A small image classifier, trained from scratch: 48750 training examples.
Rows from block 6 of a small image classifier, named by matrix and row number. Rows with one number belong to one neuron. Each number is 128 + 32 x the weight over its row's rms, rounded and kept within 0 to 255. All counts start at 0. Numbers have three digits each. After the name is the row's rms in percent of the matrix's.
Before each neuron's rows are labels from the 100 images, of 14976, where the neuron reaches its highest value: "place" is the part of the image that holds the peak. Only what is clearly more common there than usual is listed. The data: pictures of board games with random positions, seen at a slant. In brackets: how many of the 100, against the usual share in percent.
# fc1: MLP up (model.blocks.6.mlp.fc1.weight, 512x256), inputs 172-255
# fc2: MLP down (model.blocks.6.mlp.fc2.weight, 256x512, transposed), outputs 172-255

place: centre (78 vs 25)
fc1.160 093:116069145089151128063084149151130157152122146104145081072094101114063182128175136105148109112071138168124146070114134169143166087146165152107035156119121131115134115084097168130126082099119125079110135086136160138116186132126122141110111121093144038149
fc2.160 110:126172119125125154130087173171188138145156165069161106062093090125103091117102177080103139140061153142156128176129118133132086125157130157120148163149128187109182143206131110135102144081104114154134117119172116167113122136166101137124166140121167111147

place: top right (41 vs 6.2)
fc1.479 101:218032114121110134098135183053114152109076137136104066109087190184080107082149139140163164121096125120163159144053137095131156119153113147193065078112152176115152109170098097118143100097155123142123106106156103166119117122146119077117097109158091131138
fc2.479 101:092112165152106136176186140120104103167096159111076120084134114130116159210135133093105107124140095148098105173121152076097079164141072128116136161120143149124113204127113116115107159164152112113111082122143074141113138118141174180125118100099153116137

place: middle left (89 vs 12.5)
fc1.39 115:152174104097129123160136133101130124151082104148113071095097086097110060104127103099131137098166162125149154111133088120176208122141138154173113164061152127137119125136170177147169132121142164103117122108104126079093162152147157113107077049095132129070
fc2.39 115:103093144130165115141152100109113062147137106168125102197150136120185056130116114108095100089120097160083101145133165108123082109066115171141164103201110154129121180154114120068098130129142091140121071097114133120089163136093194113110137130128130148121

place: top centre (90 vs 12.5)
fc1.322 104:146063107131156136183146142138090127140156167118156125174208204128125144164112178211096166092176081147150086143145144110099086117126057161163117140081142141047122119091147118130087150097103074118126142116113206153152059153108179110100131143097103148108
fc2.322 119:121127132106142143093132103200116168110093132123112142146115162078123130149135093085130104126112137094147168112124185177093109167087127108118156085159110089120074126066123160172081126166145134165143125094126123091164073148087129118164166126194153069132

place: bottom right (100 vs 6.2)
fc1.238 108:149110180134156103141163127101138148165153131146167116158119097161096078145092122095106126173156133141138120081096077127136113189184111115152142112177141132178134186140129124090182169185139182123127109129128154199104126139096135134146180143092123167151
fc2.238 109:111117123162090165121093135099129174107083165129120095112111130124131099067145161171166069120138164178178031139140106111108098103125091145095137124234136116172047104130151157110141149138077156168087189186156116145141144100088129093133113172137228180138

place: top right (45 vs 6.2); bottom right (33 vs 6.2)
fc1.96 092:175161168116141120141183116188135139123108161130113121110121111109115163045141160138125126121135202098161085117085061130164205185137140077127019105106172173122092106123196090139151111135098085094116148164124120163138093109119124136100113160071139123095
fc2.96 093:137133080155151139143135131154110070127151184129165132122171097149177168093145097110128112093138136127134121125132118183081101157128112116122131143198090136106205159130121185138085107116075060135141166151134106085136081123084148111164116127160085124145

place: middle left (76 vs 12.5)
fc1.180 099:180162158175141147100133138107143122139182091204142055104092118131138171103157099138134084215109054079147171151194179120171139117110127115166171151148147161098118140099128149117106178116094076080077139109053121109083112117176113087118129133121140169127
fc2.180 100:117158128156163123119162102065119157149092093095082170112180074200105106112165109136066056138131121138098154130153129128127096121132096148124145076178140164114087093212156067105132075122099132189131141155105161157142152174166199078081134118115139132119

place: top centre (42 vs 12.5); top left (40 vs 6.2)
fc1.58 095:106142140134145111123120107087084166113126188130141097121105076110081112137124089094151072109129124128111125145096114121109166108131102177081185124155232176148156115132074175118170167202145193120108068153116123126046108127120147123158137117119136236147
fc2.58 099:070091152149106157183182161145132206164163087147183141095095072118136154134143173128134083119171171141139141138161104149130068128136170074158162087140125102130104176128102150142154096140138184170156145177130078086109087149157170109103141158060102154152

place: bottom centre (88 vs 12.5)
fc1.294 095:080145139161132107093159152125109096122152150104144131135063150171105105081143091126124165224089161118158169120071168208132142150135164116134186118111124075076165030137103199135101130114098136097184124127087147077144161159128114069099090117141122093118
fc2.294 090:135148140150130128092175080057111102196151134136159125116149109124138124169104142133102082162088130095113169084148129119082179098147115141111121147153190105143122110135122131115177127139118148121100111149138171151194116156113172139228096099135120125089

place: top right (66 vs 6.2); middle right (30 vs 12.5)
fc1.81 102:092147092111096104131157182134131145173189125108066075148097203147115181141131147118157081156116139133098185143104105170132112116054082134116084087138123123126077117108177146184144142139150181143143114105114090107131108111089133174161152110159109132178
fc2.81 093:105180197113170160114159098113143134165080142103154147057086109139128131130181058093127126120128119113083151143085097120109121122119181153133043114053117099164167171163173157093182129167148167082109127144115158112068163154138096165172124136159118158082

place: middle right (53 vs 12.5)
fc1.475 099:092104143125117146092183206107112164139167132089156125090171119152140140132186125097125056098125149120203095136164161143138152140164082169081148095081101110123122130100102100131181165173155186079066141085124060122100143124147099101123159177137139138097
fc2.475 090:107081139120088091063075140156160145118102085141155138120115102155183108148136174119157128118213090115124170137165109108097140166087122074047152149087133161119144149112139139115107117094119109142151101143113123122096140148175146073079122139118072141189

place: middle left (35 vs 12.5)
fc1.414 103:128131082171114110142199106146036121064107170150135093128131135081121170100150138090115129143063109143143140132120044053168160128114132140186152145167180132069159110175122083083112175155063119182127122129140099139191139150100161155137090173140128135169
fc2.414 106:122126120104107075095188177153111026117149088096135144164146127104094161182093169141172169148114054133137139165100138129163104134117102174114143092160133141093128153121121105141098141146149157154137137049154118080127153154175124081191078122106117139156

place: middle right (65 vs 12.5)
fc1.41 088:155118154109159101128162146136120096134159160161154126146117126140093182138139102094081107080096137098148161114124100125028108183089176085145089179106090124122128111100135109172147190145117137153130170100150128178134129179151153107157158161023111137131
fc2.41 092:131088150113156133127094115187148084188151131135097102187065080126101167207144120100116109117095120150138096143166157115085158141147139056107112180068144122129131137112130137128148115061083102131129109089118111114165139110113125142131154119089119075124

place: centre (54 vs 25)
fc1.413 094:107145154158176089107107125117165105134117112136165121077160165116133153155148160120113092102133182202161101103096109114134148058099128084133160128131141156165080170156089124155130131149184113097183146115058153082139091135131166143162125059133128094116
fc2.413 102:148061087120149102088103088197127164144157137136132115196183125083076116114147162127144117110120100194183087117092113102152194168117121158154170130137133103091151133133117127124161091103109152150082104065120130121099193146095132173164125115097154130108

place: middle right (67 vs 12.5); bottom right (25 vs 6.2)
fc1.194 090:159175124151168097133131129074060209115140177123129134160152094122102130144094093126154114096188125148204157074134138127094126132094142108099151089112120128134174134118111088109084098123108144086122146189134181096157110087189136176152068105112126110069
fc2.194 086:204170162110182124114176085156119131143170089064177126061189081095067162117131143113127146181085103114085078132132151101141136120130108138105057103187153167141162097139149136086169118101197107125155107088141087068125082099124131138134141131112166109110

place: top centre (67 vs 12.5)
fc1.396 085:141127121153165068140193136117115092215127140148132121151225105102162088112127150110153154125128138126154115131165105137142173140160115115125116160121064181113111084116096136122140102169111208100106119082153110110132139110081094104225103127105083145103
fc2.396 089:210148133121142157156211169135174194097129140057121116067131124097091114154142107135188139157116061095092117138141121128149168170115177089152155129133098112120176168138118166166144143125089109150137149137165134123072101123174106140145139145117163156135

place: bottom left (30 vs 6.2)
fc1.9 101:086104106124135185146101146148155122084115096088127150161125115120200166095139130089158145156161159080099139112137099146085090144158077093095152147104150157108077189152113105208132158143143129122143175158127191126111182168170124155155061115192104104101
fc2.9 101:152145129136159159124159090157135138161095154122123138128175082131067061122170141090150172160129228185120105141113136153140135147162081118101143147181097107127179195077115183118142177137149118122128160122097119133145185118153144145120154106128151156108

place: centre (86 vs 25)
fc1.152 112:124139169143121137158151111081098112066136078154128138141116115118106140134122115123168094096168204107115095130102124136115128100157175131132145162096113169154101080133113148104117148101098095164117114121146134135058099167132105073132126159170100188126
fc2.152 100:173154124113090142077113175060142008141139145127191139150143153155091175166144154139100140137109145136170100100107174093134128168095181118191136128129108066126159051178096150116133141118146117090101135098129121116149117121140170047109117123152120080134

place: top right (28 vs 6.2)
fc1.265 108:084147130135160163177158120226154061084128166136093071157044130073100123175112147093113131157150108135105135150135130141091175142119112167139067147135180106150139165099193171161112163124151111108173102136091107194115113111138090097120126076152068118150
fc2.265 105:093182163159138161068105139124098038162105105117139164188165150038122095140115131135136114098173161122102119149159146120118110127138121144136170100143107107097113104085141183169118135115118090157161131190068142045142154111134099125078142159112090133135

place: bottom left (56 vs 6.2)
fc1.13 102:168127096156124136121114144157062128151125123111126123122175055116097119129143163144106055143138076104169189123125155131133121087148106138175104170139119094108114120112088082171108101128164135103196111095134091136164116192070131153183102111149122117158
fc2.13 100:122108098123211175065117158077089210117059104135138097126144136114138177126139137106086098073117109140116111105128169118107070133101089177133138126087100089109059133153143062067156112167153093175098175166161134147084136097067098136144100129132107128135

place: top centre (32 vs 12.5)
fc1.115 110:073142128141112169127139073136123078188180136116069141167108143115082118142069127098139159142112127172029172136108071147101110152147086153125092121089109124117119058098100240163128092163136110114153137147113112089086163150127119136151116115117101116143
fc2.115 112:151090115123147164094204121062111098148150082099105118145141105117135112163088069156166109152134146099129112164088111121081138086126032106102117108051145091114136128182135119143160094121120125070106147114125106129161167132098091123183157126136083141151

place: centre (62 vs 25); bottom centre (32 vs 12.5)
fc1.494 100:154123080096105122185157126097115108080159202117136125137144117140114125165066108096096156151167163175124042155089073167163118148117103155107119206079127135104089161095097077115168173156125096110115148223153115104142139105121130103094069133128173135121
fc2.494 096:129132085140097119085126150123136122142087159140116156063076104117112127152147090138100092144134084132130081067141121164135115116127104121150099067160172125115122134124104112088210142094148170133185163140151141159188139151167114133123146142114132064130

place: top centre (51 vs 12.5)
fc1.304 106:097163162129150151099132132089068093103119114158087073143107168138152150151175144127083112125106049152133095115046144172139143116083109131099132152143119092155136113131106096153121168073068114103117135077068095146136147137214064160136186106107100128124
fc2.304 118:127109088152125138171150130128114100106097148099126120116127160122123069097154098129167099172146097140055094141153189214159162119134190141140119160119163094147121114119093153113170105106176212136155150161138080106109202080147108133111104156150165136130

place: top right (60 vs 6.2); middle right (40 vs 12.5)
fc1.456 107:159158148137126151091153173095127189159125141101152088141120122127190160125132133133141144140143194154098079160131134143173118118085096151164075137146067155125076099114115160162142151105181132152216075178162152094163084169136131114073099089143120122122
fc2.456 104:098180100131108130141101094115102139110131119079120126077097088077133136160169136129128159111120128107143134181075107132119133106141107097066133162139166160099106131138145100149151095136118070199130148145125161144104115167074137156150081172152090141170

place: middle left (49 vs 12.5)
fc1.356 098:149130124102127090090104096101145127108118135081125143125104111117128159056092127102123159106125127104153131138143140114090085125152098111162122116098207123108107193117152163138173131161140109171129126127132083190119095088095152137139120162173094110177
fc2.356 100:122133098093057131059133112126124185107150178148112110105140116163148147102099097110103145127137106135130101141114133117171107108142095103100165125134135110113118152149114116128138074102145193094120165093133135165091100144157078130134155127159119151129

place: top centre (54 vs 12.5)
fc1.349 100:171144105116105165132144101167149104132121120148143170145147131135168126076158180102113080093136112114150180094100114124170053161154150098143082127157100139152178109104107152123134129139205103158099111131138115090110066097078147115129127072100093109145
fc2.349 098:159176090122146135074152145162115178125142162114153130131157173085138121170101188120161153154156190135078128164169140109115133128181105123124138088085086132151061147095127117158121091062121103096108129155153164126165157133083128123085186159054062106155

place: centre (84 vs 25)
fc1.261 100:126182153091201170135133125135159060143172091145068149137112114102107164099079145145125093120115150114148165100103131139153179112142098111148161132095182134126158146122067077168156162141089207106168126125149221081101126155125118081140117141130180130119
fc2.261 091:165098139118195143232091094119109096166131139094153140088166127116146108123198097137170135109083102127131110183089114094168096137142080143164141160132143119109107124181138110154108129137186076147113114142101157109098120167144127135123097119100205187116

place: top right (43 vs 6.2)
fc1.425 107:127129098134127110138165126151139125120126154122100141177122098094099071108107129107127096061158123177146113129080086205136111070131164150090096101149183217114135146102127091099143164140089153130116090139134104147071083147142138142078142164198102098149
fc2.425 099:107163151148151119118141135112127060083105120085100084129122137148142114133117166064119126141140109105177120080107097145149141101164143097118183146213161123145096129078111076164079122185135144163095113162122154201128149149089130101129126119110155108100

place: bottom left (56 vs 6.2)
fc1.397 110:155130086085156101119112102055156114146119116141101119132136120066177149128131191183135149139127054098143132139092129150116072158131156112151129156104133087104094108111182101076121139101131147059131146138088085140159115097172117119122149094152146105115
fc2.397 108:176083047137186142141093156129147124099163109062133098173128135078135108150056122123089137126133135134106089152139139138148112110153130098130156119084106096149148112158131123125097101130136153094175083104153127095109151096151151167086186109177124096106

place: bottom left (58 vs 6.2); bottom centre (36 vs 12.5)
fc1.69 099:161169088103078120073129160120124154089139142082102107100155079129126148092133121114133175161141153189123180096110116066149067134139113066226158121164110129161156162089179132114133137107115096155070222155128182165112115225120161101147171102142109128120
fc2.69 100:141090097110110146133107118155123161054103159178123135124107145190116063144112076157120057134108166147095092176166091069142132137129160087197138142105104142116161162138122134167129125109162082098121132099133177115143141165153124113111169122188120114157

place: middle right (73 vs 12.5)
fc1.295 095:127115112155193127108140139165114167152161115158100076124215105122081100133124126076165139083155076129096080111141067142102123082104064128113158135103107090163116120127132147091185111139163111117092136150165114203147170185083096115134120104133093179120
fc2.295 096:150125146127105098159126152176110110139120135175136128167131139106167131165089117110147169128073150114114124118121100155137088184144182206163136092114119125142122121170133119216165106094101138135142152113123138104102080145140080167112168163129126108111

place: top right (39 vs 6.2); middle right (38 vs 12.5)
fc1.434 100:143138116056111148186182185063140167120143171151098135069161131079151137133106110159140078082139153080140097107142177110107154098120154139156141120114069129103129135149129143152152110089207131113093108095153101089162134141136120090161110137103120117131
fc2.434 100:093172110115172131089161102164170168109144111118096138127136101143089144202076152163093124146104144123196090110183097129101124138137120156153210091175152151100127181159137124128108107158148096090115170186151170180213145097094135148156145116125119186182

place: top centre (41 vs 12.5)
fc1.61 108:056157130111135145106159094177126136102093167147128109106141143087098104106157126128124147195133101188135122137168102153085134088109101155167123111132188134090132102110150177115097161091169144116144231122157134175118100135165127087111165092206114081174
fc2.61 101:093137086054158121140151154158148188102113112192156147060098143079136091098144126132123122149096151180142105177130156146180117164154108124064121142148122129095210119159102125120122120069109100120169083151121081061117167111201108106090148130097066099087

place: top centre (50 vs 12.5)
fc1.216 099:136193116119144070130194116154109134124114147125136199186085135127064110149160154089135125156106120066075145090149098156129177114101123119171176165120138166132121096165104125138102088142134079116107070141083126121104140116192115140117080138179137060145
fc2.216 099:118083165097134167062106142119146221085167136153117108180110051142128126133157094069141096080174146161095131108145117121105135132126160092094088065148152160145166123121126116147155169110122083123130114099157085126158115152148103128067136109138124088109

place: bottom left (59 vs 6.2)
fc1.8 101:113127146095079133127110116139203183171117162161093117129101092116078122143109151211135147034148060114144108063181098097143129107123072106141165135119071190151072133125191119104094101125132168159149146156139169190060128174174130121141151181087141157155
fc2.8 097:132123096127146156111136140180149168080120132159121149162141115094142100080204102154139152068110136132110184127176130175099115141113148116155161076149128190158081186117147069111124080136122122201153101120182153088120129103114073141088124100142143119114

place: centre (65 vs 25)
fc1.485 098:104188118101112098129128175082156102096089101094127085100097072120116146165194098097146090118045094119127100131181112158107133142102156159153193114170146117193135108118157160165097108136168066125105161138101093158082123111163178136107118124177122101059
fc2.485 108:124152063159126128086109172124154170133142160107077154094153118146127111145176107148136185119179115146077076174159118189137183126141081087200096074146171152134109135115112148158123171149143140141187178135092137100146199114101150162165148117138140108203

place: bottom centre (33 vs 12.5)
fc1.144 094:122128159105111143149132128143116127096106162112135178156184106134098155136158093117084097112111103155156130103155139135098086084140119149138061116113093161155103125139095086152093130123076119095096063167143142142116147207095078170114070180133133121101
fc2.144 101:096204096153139098182101102098147149194085139116170119126154144109117085146100157146111129140123099134140110108163062195114178155139147108141119161190119149143090110158092099118106153142154092141112135113065136092122127138148098152111077117147065116115

place: top centre (75 vs 12.5)
fc1.111 096:121091095110129121099100132096151127119135125092142147108131151135024137108135119138128130089117166098139144135154109136063120088166099138084143184105128098148143137156104129081124120136044111129075177094096139115165083185176091159102174127052181093153
fc2.111 096:146160115106111202143135114102138063160096101134150140108109115151102160130172079137106121181141139136085220129066129136133128099119084101151076118121090134130133124107164127056135108064122155206070156158101140148121110142169127078143132167142163172135

place: middle left (73 vs 12.5)
fc1.97 102:138094080181230113109158153107153136127089131199153141131117125118140139073153107185091102153082081115119088080131071127098081117113152108135154086179111144119109131145146119117116113163114146186168128130136120121112123163104150089161130121110122112145
fc2.97 102:198091139172151137162159129151077084165132166118139132158204148110127114104098104159172128051109131103138078137146103171179160099135152102126159150122123162148115138111114109141142112107120094090116141195116178095093158122112093106185157112171116191058

place: top right (34 vs 6.2)
fc1.253 103:128118159150111108131098094060129155140113186168130101092146126156162093121139097128095129032150173094144137123128154205124144094200086107158095089170108063116179119125072136078149119155089113131119143102139068142156066133089130144119155153082117096130
fc2.253 106:141169208154152153094157123155094150136124143168136158121127080090181144177108146102151063111019124109107152124150139080132170115103124140185075105109121132157111088125154141098044108149146144156075131121098167122091138122110107146126108167164151063152

place: top right (39 vs 6.2)
fc1.87 108:132143170130123165116182177133206131061118158099183122104078092123068110084182104149137220107093160136148150129055091178090122158127057132111058135070118154117070079129113161128168110091135132105164119125145115140078160132112125109190111112144120139108
fc2.87 120:114180102113129159168112116149099124114178152115141161116141129169092183122079095133118114128156100159157112168101143098145117120110094079086070182119156164128132147143129129055105098123126155118059133156111137114080145069156156144133127170158071116119

place: centre (82 vs 25)
fc1.314 095:083130191075086090135109117159114103179167154070120130157100110133116138117113126104148105113170111150068182088189149102130164109158181164040124137130137120159124150173102135121035156122143072140198141138130108191094171153138078115135164198139147102112
fc2.314 121:133103097137111082096153141085133118110147096111205112074096152138133044149079120087085104158119195146083107150134135094116112164121096197129150124165170058136145124142106172107097172112093136120122133155173140105114118125106114149147136151174138123082

place: top centre (63 vs 12.5)
fc1.25 096:181125142139129105121117180150138111135132132158153098161110099175100142087097145187139165132090112127093106110113150066134104194099138159056109137125158136183134145147117129172153084139097153171125096120134090177081123133103106052107129135111162141109
fc2.25 087:176000099130118111126120066159120148067160135099173127132139122066091188091130161117168174140171148101110126181095158115086087122099165145166097120153107116114120135137125156127126108102158117097129143129097099194134122136122107143130121125080143177152

place: bottom centre (89 vs 12.5)
fc1.209 103:064046061083181080134151119147105194105136066159089114140105121139115105086091102080134207105153075108157177168072107160119130063066135155103152097144099095124166093140133135080117170122096067116143158126166111123141178097091132127140098106176132084138
fc2.209 102:128132100156111159114179148095203051106064129112172130227137115112108133108108155120114143149109132122147108130147141074129113159131085097162114123176137130183114133130119157057163134143086094080033115166147088161133084143103113120096119129129107120159

place: bottom left (42 vs 6.2)
fc1.278 097:194165083099140135168146115070113101183142087182184139140149127119116115152122113137113119116134137144112119131093089118110071103123172099151164188135144100077087099163184105105124122166128041041141055180095028124181133099156100119123111092132181140141
fc2.278 106:068153073127132110086158168131103033112147119075091109129121125117155104155133138090076079185107099121122091130147140174078050093153103135115211084167110104186154109180149062140157147148129114170113155128131085082126115139128113117151074132114079102154

place: centre (52 vs 25)
fc1.163 091:108165139125090143153177111097179226102186153121096101109203184118078115127154100120132118090147094117122125102104100217099112186129130147127216159085129135118115063105106118108049074127117113099139165127164080135117147157117091090106089115130137099133
fc2.163 100:143126093154141100094182103118153149133122109157142132111147170099133119102134130110150043060079092126125081079110122115108115155169156100175070084133149075105108111122133143131111202131164133121147077158137121137131124176118118113119087100160165194118

place: top right (32 vs 6.2)
fc1.68 094:100045127114153147197068144089173133031117194196114118160143045094123155158150104133089109101131153180114071144147142143125154102127151140116172192125158099106137054135128134124149154153112126100148085136104143150067110160106120158095117112123177136176
fc2.68 093:086126122069124077159088120143134124110063103164109144101079178085144173100144106072146150122101157128128104090106093204102116130150126188130087188143125034118135132112121144136131136175111190175132097174107199106127119094124127120131150157105125146136

place: bottom left (43 vs 6.2); bottom right (33 vs 6.2)
fc1.252 105:091069175149143142118116155169050135157127131115120156105154132149091118112091147124118166092125141152082122168167137117136133117125121139074165105255109133149065153101148171087109141113119129199062108124103128144139071131156213093129077155130124112124
fc2.252 107:129108188096126109148136122187110143089096111104104166120146137089148202136105116111135174182144070132136185117117155171118090146108083122077202098090129120115112097140117107139182148184143105091173143144089061163115189100126084088070160117133177104133

place: middle left (30 vs 12.5)
fc1.431 091:079153150167142142128146147135070151141158187100100129163164083137122132145183116137147091087110164069130163120102183142116080110129147157161155106126112127133131140107124179145125135150128174079110186115114129115091066111139089123100159144159116172109
fc2.431 097:153159212155085110139144109091123138183128135112085178163131146078113142186176123109106148112136145143122185149109119029076192110144113163124094107201137114118139134094193127124139162160131138087135103175142160140112137131137076128115122123087115114162

place: middle left (34 vs 12.5)
fc1.36 106:095078113156113070118175174100172141130139132138126095097140105111130116128049128107135119115132118083103052128122099148110148102135141186165069050162144083127128135142146139188160077136127065124140114087115106082058173135099110096108119134125119141058
fc2.36 108:196177123136155115085125080073132127136083147162069095109155152125176158115131108078154101105151111077147120133111087183143151161111149076105172170235137125114169093086119122132089100112122133151145144121092162104130138121110104138082132105122152068137

place: top centre (61 vs 12.5)
fc1.40 092:160128138160141163125097137151136167128084144157122161085086101104147139132098128148119111118130090104129109098109155161151102062079147126068208077093120109196146060087138181165139124105114149178102099125146117133115106159132233059097160147134125080164
fc2.40 095:117132190101143116121063089185170146066177079090110183124110104138194148124075117113145141115127108092148118154100113102207125157127161125158105141127160188105100157148134176137107142108156104124103167149133136127053214171129095169113130158091109175156

place: top right (30 vs 6.2)
fc1.300 095:146168141094092189104148135081087130165143103170107150096121087142096131123140121083096141105134129069132198155137139139129096165054128116075109117150176176111143128088078083207159128102158144077168127142139113138152132116139125103107160127137148174167
fc2.300 096:151175121139117106112089147124070106135130079076152082126087140134086167077170187107080129190107109172154151103130108168098113083085093124136089113079112141098115133122091144164129150109154179073073140079150135105132112085129136125123107110091099095173

place: middle left (87 vs 12.5)
fc1.259 093:108168127168177128173146206061101124180127108157083133172109139116125136115060095095176175079147118120073173144136170140130139134088146143193128151131106178160123057181186047128132128183141121126158162101159173138134120111123124158178172136109128135122
fc2.259 097:144171100181144151128164122100197055102182099107077138103111139121041106148141152119139176127176143160110180137160134128138143076162137175146152119254082188129118166038115144148115149096132125148148129143142078089119100130121111131129074118119198124115

place: bottom centre (50 vs 12.5); bottom right (46 vs 6.2)
fc1.305 100:175097181159092156098101140151159175102135142138111133153164122138109199167188122052169193132129123176127080100192101095122109152129084105134133122132169111152162161165094134199110151108123115171139108141154107073116104142091152131094119188169156119115
fc2.305 098:202157141149100108154128090137131103107076089122107120122120169106133163134111156152173126159124163145152183114113170169085126126150135115117104142175099144166102151096078126160079084115117090053109139072122169094082112145096111140178125130113102085110

place: top right (37 vs 6.2); middle right (35 vs 12.5)
fc1.248 102:114125085104144106107096148084151097123180090157128114159135131143130127107141110113140153124159164101137078102177126147194101125143102154131111110107234096136161092085080174110171080128138108113056100134048158119144119140140094092150124148130081082134
fc2.248 102:096134143121116149156150159067097145145156151127134177095164144164131194102130160110102101164109177143111145175110071171150154101135097138137097179178175072101079130173087120160172156129156039126086120112171148165088122138095147157122133110140123132046

place: middle left (43 vs 12.5)
fc1.151 104:160114135097151124088141110168138156102117122110197144100103126085086115108073114171145127140123187111143117140117050131141160087177049134146129082140162115139160189131128174133075083117118131120080119205128100142074109089179122153104154112079054139128
fc2.151 101:151143154115183124131055181093102214117144187114142120138182129121169090114173137135100112141117129120111138109127139064154124164182119156064094181141123137125093117114143161103055100099101110165133114091140119074103100097157119094116122095080119102095

place: top centre (72 vs 12.5)
fc1.94 103:124092171136172134154157126172160122143085101145162165130171146143112131178072179133137164102081090170110135126115093150074115131133096099117079172116113122171148109127080161058171090144149166084160191135145136112195153091102111085160135066088127222154
fc2.94 101:046111160116126131088106137170149138153157115137136089113155122185128142105101111123133134067145123163106155143129122172122131106171144149173130200143113248130102114135072120140108105097086142106061111105113137067182132081110125102111139129095110160171

place: bottom left (49 vs 6.2)
fc1.272 110:118135129125172129126122167104131120091094109104086106085168165143116166195131109168120123105167046168157137169140148207157106141125159079127167147139121079120083162092103127034107108101110121108122113161101168121190157085157161130171114109101114120143
fc2.272 094:040142126120132135139159176149140132109119100142130106163137163096069133179141143131137111162114081139132148147121088123146113099114146094133140175161126153114154174119165117174147112090151119099103129096087100120092070125113103151109142112104165100117

place: middle right (37 vs 12.5)
fc1.138 105:161110136133101149171122173097111077134154132179115130144036122151139129095113120148121139152124137047078118115130170166135115137117153150170145117139103109068098128120171088121121139113119191136168069095129145114082171167117140115160168166115119093104
fc2.138 103:092112046159116165113161107112132112132156161100101154099122147149145131110099077103123131105138138138154171140127118119159140165100081060135129057184142096105129130057133172092133157113160135166152180145206162127105088117128208120145108096116106102155

place: top centre (44 vs 12.5)
fc1.274 101:071134187173139112082152107140126120132091199114146147159153142071067102119143127102090113182147101166136048104116095097109148137114085154088173121115100108139108083146140164152153169063135132136154136071142155156134110105110094113085137082135203082185
fc2.274 099:105117181134092137133101120150095127115099118147147139088093119147125123054098086133154175170138129110127141174106084120202143151096084114158108176108130152119141145168137115080110086110103126122063136151083112101129155085116169222111089143128133107133

place: top right (25 vs 6.2)
fc1.235 094:141132101086129144134113109080131093129066123041135132159097106108140152120119128192113077122103125178164123131117132141113170131188159165105069115140118133129124118173073148126116128127107131174113129152181161117106120147083114109131153130108147168091
fc2.235 110:157067159132115126122132112119163160116058175109136154118063115150176136146111060122154099083178183153116127152098169140146122169126142124121107083101151122125114111084135151135094154113118101118107092113138095096113120132162069163146106159141134108099

place: bottom right (85 vs 6.2)
fc1.509 116:118125064141143150100134180075139096127197137108180151121080131138080121178131102123147149138083138139125148116156166115110150104151142168113170166165110092089081118121130171136137138102133100179104101175140158112172131119101112152189130183098138103136
fc2.509 106:132173117079138142085110108096158176083160126109000133057104093152177109126153134192143154097145135148167120139122137080117066134139165131166103155182111114146075159076127108171203122125173051164166103178139103174148094073138139093183092084130096112112

place: middle right (40 vs 12.5)
fc1.496 090:138130143114133155069121116187090139085137152108137186166127117148125126201145121170121108085141175126094113120105106178181161155148107106182123146097123174157139133153121066048129132133100077168166075069106174205105160184161095132140106115119121098102
fc2.496 104:163165165158093120139056125079137162127072114167172166123121119097140086060113132137120092175121159146166141157142154052142166110104122064095165093168172156139149051159125114084081124156163083131146114220161113069099079088182141135068094139143182148158

place: bottom centre (50 vs 12.5); bottom right (45 vs 6.2)
fc1.390 087:106180160104087142104184130067094190120084104115185114127108104095124169124121129164137121110063134100109130130143116081169138188091082120094073111073085103148099120163127151141120106136064148093082186173141175166102160134064133143146085086106132133116
fc2.390 086:122164162068163157222124127118162136147161150147126152172142152094080101126090120179161142167114105139145123127170110141113096123124129125122181163055146170095163151115110157108176132143174142193121143139169136076114133094117135114149143140079125098129